python train.py --arch="transformer" --model="self-supervised audio encoder (BEST-RQ)" --dataset="notes from a synthesiser with random patches" --train_examples=78125 --n_mels=64 --hop_length=160 --input="log_mel" --win_length=512 --codebook_size=1024 --mask_prob=0.05 --norm="rmsnorm" --norm_position="pre" --activation="swiglu" --head_dim=32 --fused_qkv=false --bias="qkv" --qk_norm=true --parallel_block=false --moe="expert_choice" --num_experts=8 --moe_every=1 --expert_mlp_ratio=0.5 --experts_per_token=2 --shared_expert=false --subsampling=4 --layers=10 --width=256 --positions="relative_bias" --residual_init="none" --optimizer="adamw" --lr=0.00088 --beta1=0.9 --beta2=0.999 --eps=1e-10 --ema_decay=0.99 --steps=17100 --batch_size=128 --epochs=28.0 --lr_schedule="constant" --warmup_steps=1710 --weight_decay=0.09
Rows from block 6 of a small self-supervised audio encoder (BEST-RQ), named by matrix and row number. Rows with one number within an expert belong to one neuron, the router's apart. Each number is 500 + 40 x the weight over its row's rms, rounded and kept within 0 to 999. All counts start at 0. Numbers have three digits each. After the name is the row's rms in percent of the matrix's.
After each expert's rows are labels from the 100 clips, of 14976, where the router gives the expert most weight on average: "strongest on" is what is common among them; "loudest" is the band of the loudest frequency at the time of the peak. Only what is clearly more common there than usual is listed. The data: notes from a synthesiser with random patches.
# router: router (model.blocks.6.mlp.router.weight, 8x256), inputs 0-51
# gate: expert gate (model.blocks.6.mlp.gate, 8x128x256), inputs 0-51
# up: expert up (model.blocks.6.mlp.up, 8x128x256), inputs 0-51
# down: expert down (model.blocks.6.mlp.down, 8x256x128, transposed), outputs 0-51

# expert 4
router.4 102:504473497515482542454556562520505500487462425450478555544550493588505511488512451498551507488533496468512506412515450478449497502471569487501456529466566602
gate.0 099:433429499449530493464511537553490513447544506557468421552516532482444527592497520502560520481516475509466541487516520466469549504549475537519567494425421525
up.0 104:561483466522506467446507443459457533512475548468502432465500527475459484519448500480541516561487521584512459510447447493555439480540553493484527475502507514
down.0 106:442431491515446476547510360567479552450489534543459481529452444458483480580504517522533559473494531468538430546525534571499480541469519502523525498526505565
gate.1 098:528426507459554569503480512442481566459427524501480545549472453469553474493556501440489444508493489507446548447513475502428454495459484522504594479507477515
up.1 111:484515529467487482488606483547511486492482490490519512595495464487453480533540418555438516500547560437528496485484464476503593522575553478477527529465572477
down.1 107:559515457561505501551424474500569510496487504456463497455496538564501445525522522576507512539553478545459483515489505469534466414485467479502412503447493487
gate.2 121:538518495461507489548434440534487449511554523510515446491474500493497503464494509520509531540491455491476521553458561484492488493556432510541495473491444447
up.2 059:527526516512544536450429530469470520561467517453497516502507504478477516496484487422601538453495547445421490502553580584478441527461511461550508474489462484
down.2 064:547500424468519561523465455451544558562459439482494500527464543517493458573468505570512537512462521512549559459455531476492513538524515576437484540517504494
gate.3 096:396558405454431467528488521522518471503558511431448470509571555514446471526444467493508467501549478532611530497538544513493520507496469479473441509478484436
up.3 105:521460512462553445447500527490457560523445521528462526501498472482479569528538477524556554488490537439499511437488501509451462534584474525458459498435475493
down.3 104:531492526521520533490611575489534472481457553564532488551473497485413489533549489518449542440551495465520509436419494524472485494519518514495449549538500511
gate.4 098:444518455551496488526531524447570533523547596456480471459568526550472501444470545473576496509551466557502483472466436491523497412467482438494481510576488476
up.4 110:428414477536546461446521528520485534514523591459465444490535534523443578501467522450573514480548483509485498423504482479495497424463455417528504471489423556
down.4 112:466417459515512546542591565512553482528453498520486451505497521497497481467528468528527553490501467503617579462518418469536533507527480535527466505491462494
gate.5 108:527464534466432477534468496495551502440491575491530466450518451495510470428457476466453556504519452557480477536469483415438453480510546494499503537546512436
up.5 113:526541466449438552562474404570561446479511522490517436499568502536482452503476485502421495551520465523449521538460505491485534480534519518525538544527558383
down.5 113:490471445527450465522471521438520482435541462471530527459522483446482451429521442499499542471473493541465552550465487423512470532463498526427510471476502480
gate.6 100:417529455501502472494435477494493438475590489488522486494500523520485482431480530524461481485540442498541452569476592476526513508502469478511496558501482471
up.6 067:462543505483521480559487516471535533548425458442462549470485527545468466498552467518438475525489546485534484480523462495483524502481525491395507484473435475
down.6 074:464540490555494479499485492532548525506514532513491471494489564522501542450501503534502486491424563551533464506489583503514527542443429431457526537535450488
gate.7 108:438473474510498444547536525510544525496543507547463526527494532524557502493548502493555442458527486525500495465460465494463546454503388484501511586541490497
up.7 118:470499437589423459537502526553562501485517567501466555538469483550537506474498509465536515442552522509550494454453489497442547472483475407549519520522478523
down.7 115:483502507480530504479468558510503504530534492494489491488481514494466537452491566531499438510566475543517547433535444551477555525483489459546440559479456442
gate.8 079:441525498554512469526481531446504565521531503506446558526442477537523447402521474512552495485586548514536491498469532469496524415481495440523493545524466542
up.8 073:554445502572423565513486535556438484556520460509509493510515531550489571451511447534495476566440515485474477501461469474502617514545479503530477539486492507
down.8 077:479470495474506553552463466468563524439435488501434563538427519499462481513462409488521489443456501567491473504482491508466555480478478486496523509485533455
gate.9 108:564517523563486396473471500442508463535542507496574494385498525547508494449466528483546532604450497512508446524470494524591494428477561448539439444543529453
up.9 119:513548468503475477527519559441578528491521543515547533535461497506543502433466591482505424544545521531500445534488495451537500457544526490512476560533467400
down.9 117:552483447519466518525418500479508454484457439488489523468521514536464466475488526509516546491503509502493491554500504520541480462512500511556538576463584533
strongest on: high-pass; filter wobble
loudest: 1000 to 2000 Hz; 2000 to 4000 Hz

# expert 0
router.0 105:501540460476443445559487580436547496470536576526460542495524476499466427449476520494474503498550509570527488502479518466481478451497569460472494478503521450
gate.0 095:547484499520520470356592508407512518435504517488477496446463523451500510497478542450500481490468520493525455486598500499532420529477557515536511469558470527
up.0 099:475514511546506518533513506523534517541444489572531527509539516468525449516473503535523499491535553521511557479475480498471523432491487450501518540491538494
down.0 100:527523483515516535495469437512451540548505522577554510447478535519471501428552499541543478511477531488482493511485476565486484516568513488491493509485512488
gate.1 087:493484500493498561524482463492439534513502459475461486425476529466491553513531487569515460490467525502461469584545450503523480583541404535443522429456482532
up.1 090:475458539482506536549440546467457478516535483467482481447468453504462558480490469491512566538553448496434477485445508407494515503498451483537547448380441490
down.1 091:435497496459558559490531510478523515517548464490449458533413544492501467531424541533498438521486481552527583463558486491585518475460528514436545512466469519
gate.2 102:456494540474510471543559469591540447424529556525622480506458444443590439503492485489484479500502493528501472526445502497489463530542493484519531557514480446
up.2 104:505511502531496492531432507494470483580489464521439485514634573546377519550518456570497561489452489524546575494548493505558588461480514534559500501440536539
down.2 104:512525477442481467486496447453520529547467478530476581477426470480550510507538528509499560552525477520495527586539506493561546476543514506509531506553476526
gate.3 088:536530502475523478469435408463537510440483483459534456472496527466550444526433576465474519521508435531498467530541519574546450507462510495489528491505516488
up.3 106:554522530507444456508536509503527533567464509475492558505487460479536475501518460486561454550509501478541543489429510574541514455481538464539493592585528510
down.3 106:495533433499466455549474483507511482404528501584416440486506516542495501487412385425517515473513451523518473511490510588539478438434515536518488481470502548
gate.4 118:512479449529533435504546565470519549477494489536464543527525540552476507467510478533453538411508482483556496510523539476490534457471520497459465521497460629
up.4 122:459492465473523494543511519503578494461491573457476494472508537542429474453498511533443502453502528578482509504534443498517562480500498535445545519488449495
down.4 117:457492432525488529527499507536497477434525472531415387486530532484523539602477459444566517528486483448502469554497479465549474539432514478567484442430484466
gate.5 072:469492515505568399432553454475549538493536494561486512482464481442522495451479516517533474425429528530484492478571453513596450453439470504429493471554457550
up.5 068:491542498477522497598492487530526434494477449481537520536525557584492422502522486522446508559542502462576449544449575489485543502567572501525522575473581471
down.5 075:568495523410446486493473543543516553466565490535491506447459471512482542479434496616525523585487441480488524536549475525447465533591515500488429469499470468
gate.6 111:520524483471537467463526513477600485462484487547529515488467496469468431525463530555469411484496478562516491520527486539618526497487518545476509548528548486
up.6 127:495535429483566462468525504480579499467525469585507509423480514499462451490476520578488452431448500531568489513570483509591557536514497514513512541522532532
down.6 108:420462499502518556521493442511543474497497424581496451537544489465476474578466410520524468535430521500516500558550507511602481489490587471469511545505566521
gate.7 112:490552451469530519488562474546509493541491547496547435470477467471524458476381525423593457477551513531520498483544457434487427509524477495515520525573518466
up.7 128:508520431530513529516469519477552507567500549542497510552477517565475572426465462510502516437513464455537494448509423482492566476547460505502510471480442549
down.7 123:535446462424478487553462473456460390511483537543550497463507423495500481519506512506440473570495532490497459495473578504485524541560453530493547504496506452
gate.8 109:527423574523472503512527509463515538500494538518547504496492470452547458514511508439564515538505481549454485447443499503487444435485501457440512566540496461
up.8 113:509416571510445506506527535471500540506477519521541509495488487468528489543542466452602518542509483565482513472446514551500448461478510470450504559521486471
down.8 112:496444542500515495454501553518510507534477464462572536488540496530487499556534575529499481497476557504489440467523461488417458505496505501465424497519485432
gate.9 080:436475518465532512558554548507460499524497463573482516489568476487527439542565507547526479518504449504539563465512479515455514477511524557398461558549494511
up.9 089:586497526521494510466480525473455527563521492543523496460479477488470555461430495452528535586494473409456500502505516500505463502488497490518428504462461507
down.9 092:567560509459599481445536490504571469536585518515483514536498493510532505425540564561393456487500480509450522446518510500452552450530537528498504494586465512
strongest on: square
loudest: 250 to 500 Hz

# expert 2
router.2 089:542487517500503480575491529475594494536483531499488489588460538527595448398547556545438514471491476495532505573427491494483530414487513504525503511516459464
gate.0 096:518463469525464434516496532483481483551471526457472471483492516495411470446448450487517543481444526509554484477545524429524539532460574467452491471485495538
up.0 094:509470528563464453493521512498477433537507475419510462466480500529452502405498451453496558518468549464549485504503544435485520509490543451498471477493499492
down.0 102:557449558495550440478532532439425518452500523487482526555482544480477497540530531491537506481520478494493478554443528508489447494474433448559439505481533546
gate.1 102:545518445514455427484505448539536451465640495531495434548425456507495461485444511430438454478531506513596434596503543516518528468534490498549511501552494476
up.1 108:541519453493490442508549518518548469544502502526446531466460499553462489450526444545474442423527507518550506468466527545515568444514439455500531530491487501
down.1 108:478534563463463502461548453462436478535568504518474496465535512416480498516470461479453440450475472470439489516532470522561524490483465509479482523436574511
gate.2 094:468520460523496410475488475486478495520517562511479492505500561521449480497433525468574488450541463596511504494526499549504497417420540436602513469524536575
up.2 079:485577525537590487466466492439447517544457525513477503503467507468506483502502561543541468462493515527557520473528499518504519478476525455559498429518511583
down.2 089:465469530491413542494494526474507491529532532511552562579526502491460499541554539521494506545471490482497463543520525469438492478520515470529507571579473450
gate.3 096:443541458525526431493547400477446537489463536486488514536443505485527419512489492500537443444553552582546470485484512515536426413469514449547525527542495602
up.3 093:411523492540550459515562502482452494547477520493440550495519535547495498535555473546497474476523516520582466477450492435467508448564424467540516451491487572
down.3 097:451534487562467540533501522558478504544505543540533550523527534520510461542522541555468519487435554474551519471515543585564534561489492492487485521462498507
gate.4 103:448456423501472537556361532555464510511543497522492475539496579553474510522464516472558494480537477541488503539559555522500526508447506494539485529475443541
up.4 111:481440486520432521528420523594464456551573454461481430549494556587491533509487494506521516519463466469497446538548553495457534536488452495513440475467440458
down.4 109:502428461487476485499599475491551563473429520458470461515442515472456487470428500551442515521419477593479536505463518552509452494441516459441498533503526554
gate.5 094:474514417474517504466524451510511504492530546468413502500456529504447477454493450515465492421560549566476477451450517526520482485523453525430560540490474524
up.5 097:535593514523563518505464480495472487525501474472527579546461528476532462518527481531543403470507529495542556505476530500535516485497420540491551454513520550
down.5 099:456539426488488474524427505444484511462461518396473508457523541514483490542488453546537511487471501515532511518476527414540506496485553544423461483536528510
gate.6 103:494503440538469487485554467552557546525551559494442450535496478585465546486524496505524517479511479438496519470484448523474530486524500476493495523533475533
up.6 112:494494540485461523502430548496435454487513396486562562460495485505495430524490454495567491482472546474502533507528560558510500551466513468541427538462519520
down.6 111:440440506480479517520526590482467538482468485500455431395538582528555563533471530518530512466528503535552472511522471457540461490434441500521518445484493462
gate.7 095:489490494454455530570453512566449506517522520494455462551569498505423444527488417485523496529480436564457548463464500530504477456486508522497505546485485479
up.7 097:456535454543539453464499458498527508467514566484490399440465535503465514513458505456526526531512557528503473554553444481519531555537534548470528438522483493
down.7 100:559529537479548546544543420495549503511458485417506555571508477497468495563514473547427515552535435534464518457493413427489461459507488491445484516528479469
gate.8 084:504521437554515453503476453476480561539504539466488465489467564536450469506468502487540431525567567564469488455463489536558465405455553449480468574502539552
up.8 061:495598520533580550516539412541497473561489550504494511444511507438481429551488531516525562573422511568542543523507466451545494494518494471557520454548551497
down.8 073:556558490562539495467455488499511476482571533579495454521493479469463488567492539532447474524430401555540454509562527477464455489527445469555512528443526476
gate.9 070:508464484500503503510447499501465486462587521492465443450542448459433471498502483433487531542526441547520474507489524477483472507509491505484531531483485518
up.9 070:487491514494485483480446512488457454445533466496424488482574467500527491550505490422483496517511512517513448474504548503471476506498453523495506513525495473
down.9 081:498485466494481513541433495541502509522492459554519460547534497489488492480552556423495519506462518529641541534552498548506489537489469568465445481455456527
strongest on: pitch class: A#
loudest: 250 to 500 Hz

# expert 6
router.6 096:574434510546465515504560418532465466517474488530537409549570528474529509552480468486482513474371420516478575605518503498523486488544448570526529435429525488
gate.0 099:484483443518476463469419463471501587495517551453469472513445516421480504516424502459576475461484535638530493541549508525556450503481574510503526508513484527
up.0 108:452557443510430493487422493541475522515462486482451474561471462445461426554504460508570420426561515604536588506506527583518543471577497564536534525527435493
down.0 105:525471501567503559505494479448450473465463465541415492497493457430575496515539469518555450542501475517503582553478439490510520553513531511444532521455578521
gate.1 113:476493478520446514532472556488514471538544489540487490433529535557442507513434508481499506446548515545489476507506456506540547463426520483474500485473511504
up.1 119:424459462466498517511543575502477538503534444501447424441558540518437455550512452524553442473537480553483478461522483472486538522528495528441518502463491504
down.1 117:567444505462487508514561496502455502539488482454576501498480507507530508560516476523435415448464453520453485575558435542470480484467427520512547493482469467
gate.2 110:503503516503534468508467465469495550480531561476500528470429505459497485398459541450540474507527537537503481548498497469538426494474475449475478527542531509
up.2 097:485554529496505510571518485545516433578507498440493472562557496565507525501563502555521544557508494457483487470421464527518597472562516473507497466481507442
down.2 101:521556457515495553577516462461460539566477602546482523578460410505552458510462468487571458506498481493555575419441423512583524499499474497483522475461555584
gate.3 092:494534515493556520503448438534450486579544469462482466500465552525483473484549518529525424524510549509532504548452490627554518447471493497515503485446524512
up.3 086:519561487562455571571510518593527474589511519510487451463549531488491545522487489526491563529497454511536581477506516521471590481491516475582497446493524469
down.3 086:529464475482503505552542484458497528486496464518499487432496465500519516525538427481479469510523504469522458474552534440507532522472513524497537537476524511
gate.4 108:391555459511503503537470545521510484524500526460516466444468537528459463429454508495602518469502528577437519533491467533537480454411507479424444517487431529
up.4 079:537512472581545522470502544405498556538533485496508562496437412470551435514507510473490440473573550468469500519516474505512444479528494481530557518515512496
down.4 087:468484462537510451482465495523533488476466508420506543533379506512503537490485477427497552506482525519539458483503572500522466503510517483480519480521528523
gate.5 104:463484499446542523464523555450457556498510438558497490451505512477499501534486509519499464503495507506482532487574527520523456523454418527483507544473500601
up.5 109:445487505497556542465494501498438559419520505470464569518501437454549473516473490484483408500573470533550456507500479476443411539490454523477514440538583531
down.5 106:496416542477506510508497441530461547522497557502471465467502476460468497532490485471564449506529505560457495524423484554523469491475545479507565497498574495
gate.6 059:547563450516506503492442476445558464521517486555512518440493538540564549428490557458459484543513527520505453470472484478495499453516498413435483504526474510
up.6 044:472458472453492522454530477498538507485546488512405479535486513468522541479459484481492515461574433490481521529460569508449487549467520451557558529500546481
down.6 053:560474495378485562487482518487514483493535529588449496550437513428504507522497506479543498515496490483490492520540491476545488514519497528485566504566447508
gate.7 120:464556475477553498514491512517465486569494480488437531451513516447455488487521473517555519481542509505495562525536604504497515506509448488499490556512493491
up.7 135:512480544475472557530455445505509502551497483536521468466468495502479500537493490493457528488532556517422452515461437569587523515500527467484544536482571462
down.7 123:500462478587549516464501486436486533445475493539482512557532513450513564589502433526533495386489560554496542549505479450478534535542446540445487573505496510
gate.8 115:446583485560455511531406540445521495508560549491553540472467454539513415387444506441517474498505508532515502540504504518569495489457561497536451554539483500
up.8 058:547433498430422538527501444543515483499561505540457508512545529544500578473507521501411586481480477509563447467519518418477491553462542483537456456539567493
down.8 064:537530502482529556463491589431483452507475493566454538481524477516502507509508585493513496549527484522416541508480474478493496499530417534578492502488495530
gate.9 118:513502544570485506447434532469477464496507475503525528458502496511547610520514466529486488485467457450498475471525532421452546528518478491437492413441451531
up.9 124:520460519477542486469447508510451541521498509546496577560458451445530545487544468480516463553587526459533500489437584470454493506556444473496501507530497505
down.9 117:503468476557556516540520493463507512446451564488447466467427519505473412448505512461493511478512511534470503492574405503473568503483540493505529543520456554
strongest on: pitch class: C; square; triangle
loudest: 500 to 1000 Hz

# expert 3
router.3 110:472525515449538510489445519512504518495547509509506456487453487425445581476398491512488473538569528533487532517558500516553494524488445441492514476515465503
gate.0 098:482430429451442468535497512497472458506501456474457516441506525482461453506515521462497491518488437592459472536462550566531501502468523535541532541437511423
up.0 086:465482411499522463529458526471455495550538449552449576433524583482475476503518473502464518453440442606505554500547569550528543528440539476541524560474486483
down.0 098:532519579553581512490497493508463528520579501518526545394456455472487462558520472504516480453515498520451478531513536454486490500542448525625563481500552476
gate.1 104:513534462517500418514531453567556498489562583493448434512488478511469483472516474525435527488509498508556534504442488496447542464562515486556538504526461502
up.1 109:535483555494499600510491508443452473557380459471536575503488476431519488524504484536568446565486538516422521495495481501585479506477510529465490503453567484
down.1 105:530514505465531491429447452509559536480505494404552540442509477480475561570509403507520536551536531537486525471525498550440479460523536567520459536571522508
gate.2 101:473503476545463440490512514456499419492509467405483471443505508502520512455498484542438490465408387521521478558502556490496524528491535535419495441467461497
up.2 095:577514497421465567496468489494512503486571453537572552550476498513561495518480575476529439557548563479422503514466511544497449508472443486486467529510501443
down.2 099:454479442566524526519446448477524494490520543549514451458531474504502520487522547492510515518494511450437516444437512487536535448504460538514468498470487505
gate.3 101:537488516488494450467511490449506498438518452506543507504565512517496524475465523445461511552508490530499410441445535466475467448465478456431424554488503469
up.3 107:483434482567477487547458476481545510467489541547531473509479535530534471532485544432498617453486532525472505510519487542527504491489571480592577549556537488
down.3 102:478466474524504466472460418499512492559472475529447460481569423531485467554511500489485449535541484502470506527480398514544439486530513521512403523523509500
gate.4 100:471451522534464532568497493529553442459516458552545486545529515569568499500526557497449491453490436509551417544486477515510534482473486508524517460550506486
up.4 108:538528479533474476550494455576577470538437520531520523569488552513497473477478515506494503536507546503498526486465504491466571463547568483528542519510555453
down.4 102:431446524474519460441479499486506533509509503565447587492450459434524508522461511497461532456553543526514473506575551524458476534485537472511543592498533522
gate.5 107:562402549489488531471563476468523519444436533498513469472524532478517494486485520480462555502431464522440447477469465493503436444458501552426481509492508533
up.5 112:460543501499502540535446497544510504479537524492477493497427485515489522525490477541542467433524547459532459532557482522495493564536504489505534472555446535
down.5 107:470549530672511522506479526468554509504545568563523496505538535463530507522485527466482486448544456503559494515482489456489593491471478408511534470447531472
gate.6 081:493477511510449519558479509538532497475423536396451511594444440457536451455527555502526453517521520504423497522463514605494428474544500514463476553533438419
up.6 080:551551529485503464502525462485509465548470471503528519462532515526473508557518454587468494487468462496526527472492496457546613513494529503534573511470570479
down.6 089:453525483504490546506527473510511527484506506480491471489510508504515547451483456481524515507580598443517521447501451519531462548484378538480450481462474496
gate.7 099:510547504547466545618518523533479451543555518436538458489546525570488487464500500480473546554461483437472505518505466508473535513481510563452422452467488457
up.7 111:492521489472544480520492485439550515443568481482513479487536495548531512516468534541465439501519490527547421524519441432502461488525495498437489429581543508
down.7 106:553587484558485396484507459549552526482490559415475509453486507536531567532506502522574569418505438527489468540392476483472472497528511539528478466517473435
gate.8 075:547535477515398512520450506521517513503478547412517518549502446550514474478508513456569489466518501489514458510476495540414456487563506532522471529535471457
up.8 059:561498489512466536470523499517527501498533482522488458434484484448516504467448523514530455466540485521445503581524513570520420566514403490536472508497462425
down.8 063:468483524542527407473594519434487404543497513494510457476567513458501514462490489520498463501432477524521498526509529484604546504485541518486548477458570517
gate.9 116:446486453469533478504502523538482489575514505609445446482518565485427472535459395510534517437480528474498542473543519503542531524516467511507524509445386554
up.9 116:479448502492481433513575528502476508490501512524487556570474495473519481494536535487489477493544446546564405494478533476461438466545573511490492504526520535
down.9 113:544536512509520526441483518540473463565426469508496483483494499494494509541495574506504495413559344517460474457435465461497466405620477572508473548507404508
strongest on: pitch class: G#; square; pitch class: A
loudest: 500 to 1000 Hz

# expert 7
router.7 086:481534489528516487575494432490531445436573486493556489463556537483523454554494533514482520476399492527552510531527477518562551563497576464534501484514519552
gate.0 108:559493490497513499485432469390460544544495528460506510526451500467494531397486509460546487487482461530418501529471485475552401442461449510503515478452436489
up.0 079:508505473495552479439512541441619565511487503524479532558440553468515484524471548455485493574539507592542516463487591537464455507446541510443549563478510502
down.0 082:505503499502432496475482448452532499454445502471476471455537528447497568530477422489525554550479520511440490520511435554509435526503456510429471492453586514
gate.1 102:557453515452527489516584454511461509575413540418492446511493540482411545467482523466552528543527492561409477520464454493552438405512454534543572505505446492
up.1 080:498530514408448481513448567478433499456571476569501552453468484461548525485518455501501483543508556533535490611489503523511431519467531465395434445513550497
down.1 086:480496513479430466558455498484524484572520470503527535448520474522490439510460541487480484486518488505508393581446538599549505551467495429483532451486475503
gate.2 087:510501527521539511521507503474516525492485514531486538483525517491530480461530464468578532476528503470483496454471480567514432478470459510501479549574478539
up.2 082:456435469507533529523512493506409510532502502473412504472515521494435486461524513530550579443492527466497527506540472544539522489450480453550512514425483530
down.2 087:483501529483543388505564428572463504484527447434565444449474530477466491470540546579533556434465487499507494523480503499590505542521560536526502505484440556
gate.3 092:502498429522519489492437508521529520514576500518474430460510571472442527487478465479486464579478505601483523530500517460529514502507461474466524573498492463
up.3 105:472494459507529546511427502488448531468521492452446501487425435404520475508510459509475483467500476547471556591532525459529525544564492565443599520448514513
down.3 103:496437498557469508447506487469544452528560434535516500505529523530447515481532531465464566444465526483428517517505471484529490472474583402562496497539570528
gate.4 139:524479532542521508515539436513465501554499515485454427512515535534526494519532492508519499489471425493480448477452467481431504484587444553448563431432479485
up.4 136:535528487444486475494437544471491505512472532486529561489456485460404471492467502474476450592580547571501530489465566523529492460437524453521502553525518452
down.4 134:416490521478532505551467536532440609464554535458535500610535488550570495518538571507504506448513524466506510502533454433497503541493565518449459529488558544
gate.5 109:515556510453474479499480523507499490514508550515548443434530430513540473516430528434575489538479455480484506539514473461446391475537497513514533416483416467
up.5 127:504426527522504457466523553478496536465459507476480505537466515499473546495531498505474599504466517498494521418488448536449486533455516545454463496452478512
down.5 124:506454463555481538506429498480534462517546509594509522535505490453460546602480460462569481506549535434614513517503507435525518481565478544484500452514565463
gate.6 092:529461482495559523473521439510447482521464503496531449465503519445459514484497538491492540513446432543454496474493477445546453492533506538538556459465504441
up.6 102:517517534489540521469529493534489449528427519434524448485486437489441421510490514506493459560536557448481509445512492462523526475548491558509573507473513401
down.6 099:459475511565596543446476457447454536518535528543492562572556512502474494478537465532537482492519553516526500446521503471478513474408579444507478530480512525
gate.7 115:518501479489495469569559458491517561550464529503470551515406483403503446485501437497476511494508497538511554499472545528559506457444522457543561557496541479
up.7 123:486569488542529545488443552509481512480543502509551507483498469498545563495517474490560515466504509423548534567566540486512486551499450543533429494502411517
down.7 119:534555485458497510549476477478521437559541448538489432428571580548449492522524470520536536556504524529497468504466489508556499415584440548486511500464491445
gate.8 117:557523478462467515496470440454462539536469534507525483555490555535495531438488533475567486581535475502461456465434493480497440442547412517438479512509515447
up.8 079:491432500455459530527500539461523547461562554595539474447544525423504453451401501467511543531496534552486520570537469402536467511491506480422502500469518490
down.8 085:446505567529462497560518484486516519502614481475515466419540497565533492443566520495521433471515496529531501552458477500559501545502458467483432461506551451
gate.9 087:514531531444607481540570434485503551502441558503536459443469459409447457501477520478542490569498541517447463459517425500526406456526496552452553517484500487
up.9 093:414491535519491507513493590447545518495557516520496532499524513538593547470484475506512557507529486548558505546475498444397477477470514425522473460536554530
down.9 098:469492465457428497505449514482554445541553538525439458472475596490521483566429461452488461551525480447479521553441530505553518540570493465473493545468459485
strongest on: bass register; ring modulation
loudest: 250 to 500 Hz

# expert 5
router.5 116:512479535485568432482475436485468486523474483469504505437488496434527457582569493475481510463451524504479515501536559502541417504522434499539537557521450481
gate.0 108:558482538475456483455572483512514536520459540430486493529493497501482591460494538461470534603509456477469495477412513520463456419499490473478455524555500421
up.0 109:481510479524472540552376519471513479492515454583515538461523515508543412504498521494505444479460518583483496514484483501486558527476549521498537506458533486
down.0 105:532439505439519472600484502484503514472552467429519518491536539528466497523552514491418533537499546567467472520521513503519434415543501480486477501570431494
gate.1 084:499489437580440513587484474492538508549507507527493520512525533514506501467493459512499512473415415574526587508465458493571560451439536505495517497507543527
up.1 071:527496408433491519543457511502499486527519501515506496467487478508507502479526470486484522425471422462544524548534500457535552493515451509555562463503458519
down.1 077:470502505517558425470475522497492551528447523460586503461479499536440572482556572510462517570516496494516488495534462519534482537480459589528463400440502551
gate.2 097:513452584457503509499458469588432518530526454497438473521547512519490559510550472532478497553488552422450456492492469440438485537607396558421471459489513520
up.2 102:522464518536493537542545495521498469500497478443499475537508504591590543522557512540491491502469512479435440513476459531467514488533439570422484523529498472
down.2 099:440498415437522521507544569545507450518482440460592463489490525548436558467515543463511477489544421486570526436522481487521475459530512497455516461416537558
gate.3 105:542515477512452493506477455487614480523512485528560500465545550545532538504464531487495518457403452554498512484493461572578514474424553462500477466570536527
up.3 110:458518496479513538527469541499418493470490470488458537487512447492465426519534452563523409503572578486468540505460490487495543505556419587500521547412488472
down.3 106:532516470509473502518479495479514471513558428486504500526457497552543517485493496499493535490499468518523473546450501538515447521465509506496482523545553506
gate.4 082:475478415445462506535514505554580478464541576556527412485496499491441507394400451484463517453510476535551496529493483473560544485527533481500525516496453538
up.4 079:506495511466510430449541459515571467497534518417564416421471485501468523469421531494486519509489439548489406510463511516567458456439503468525538512519476443
down.4 087:567474506500454542436536551473493461469477435499545492470441498460482456529563534522494535509497481515559481484495524500427507546485569510489576481509561498
gate.5 105:478510554578511516548478477569531479534518573551515466505483498546494478451497500515419516506495520522532480477439407492468558451530543481462538415540550559
up.5 108:501531549569525501489455449493476499577467531564509509478553537516490522502516517475481470556528531535527496455446443412502523436502513475489522451489523529
down.5 106:482467477439416571460506497473456479459456508493574484513535493561476542502557547499455492522471455517500471536558418505552452513536532521525458511551443510
gate.6 063:455586470556524444522519467475532513515502541540481532584540481504539472486507527508570494498512516513611494465499487466486455484569525487524468508612447550
up.6 065:530467458466499445522489466588469502517503538510514479422475537500487481578491480507504502526541467477509466512454516503486481487528493430612496476463520481
down.6 069:408537504509529504549465489420505556474582493538511421513556429529586458411516530507494391551489465435499500510485429449515478501487506563445392453501477464
gate.7 093:548599439577433492532472477508576498549524509533516499534532560572512482406461464465459583508467467475567507508487496477479506514471534505526453502519500490
up.7 082:570481557482478480467479537470466479450477489398483519546498467522507528438475551421438532608551492476473447503442557491444454487473564486494409508521568445
down.7 093:531506451463498477519561563533498477502481473469495485512512527513589453565525496524460429485570520511543412495539509576466487552502475475510532564478443445
gate.8 111:522492493481472482507532497470484545536453537434499457493497537487458490493443470473534492561555495564446508483451448524539456444463492542464448533497500452
up.8 091:585508426482481509527525463501503543521482464461471543508508561479461467484543521504500452504459460526478561513473490517510530504468561504483477514479534489
down.8 094:547554477481435522544488524539602429423550538428524477461519508521534528489510515565421523546574432574475509537524466480469524469547418458480459519515456463
gate.9 081:532521525523444564529484549548622475460587540576528515562448461571522510360450468481472530556525490476575511505414485527455555482464496490455450473547561493
up.9 083:404465528525544545483425585504538526398562444561472511521472483526528528495484490506499510469509518467506487536565483480462480548524435524479460515535474561
down.9 087:447498569532463489495495474467434447508524474549473461530496453472527549450522462549532440553542423466562493426510536508536531492512517561520444495483488534
strongest on: pitch class: C; square; triangle
loudest: 250 to 500 Hz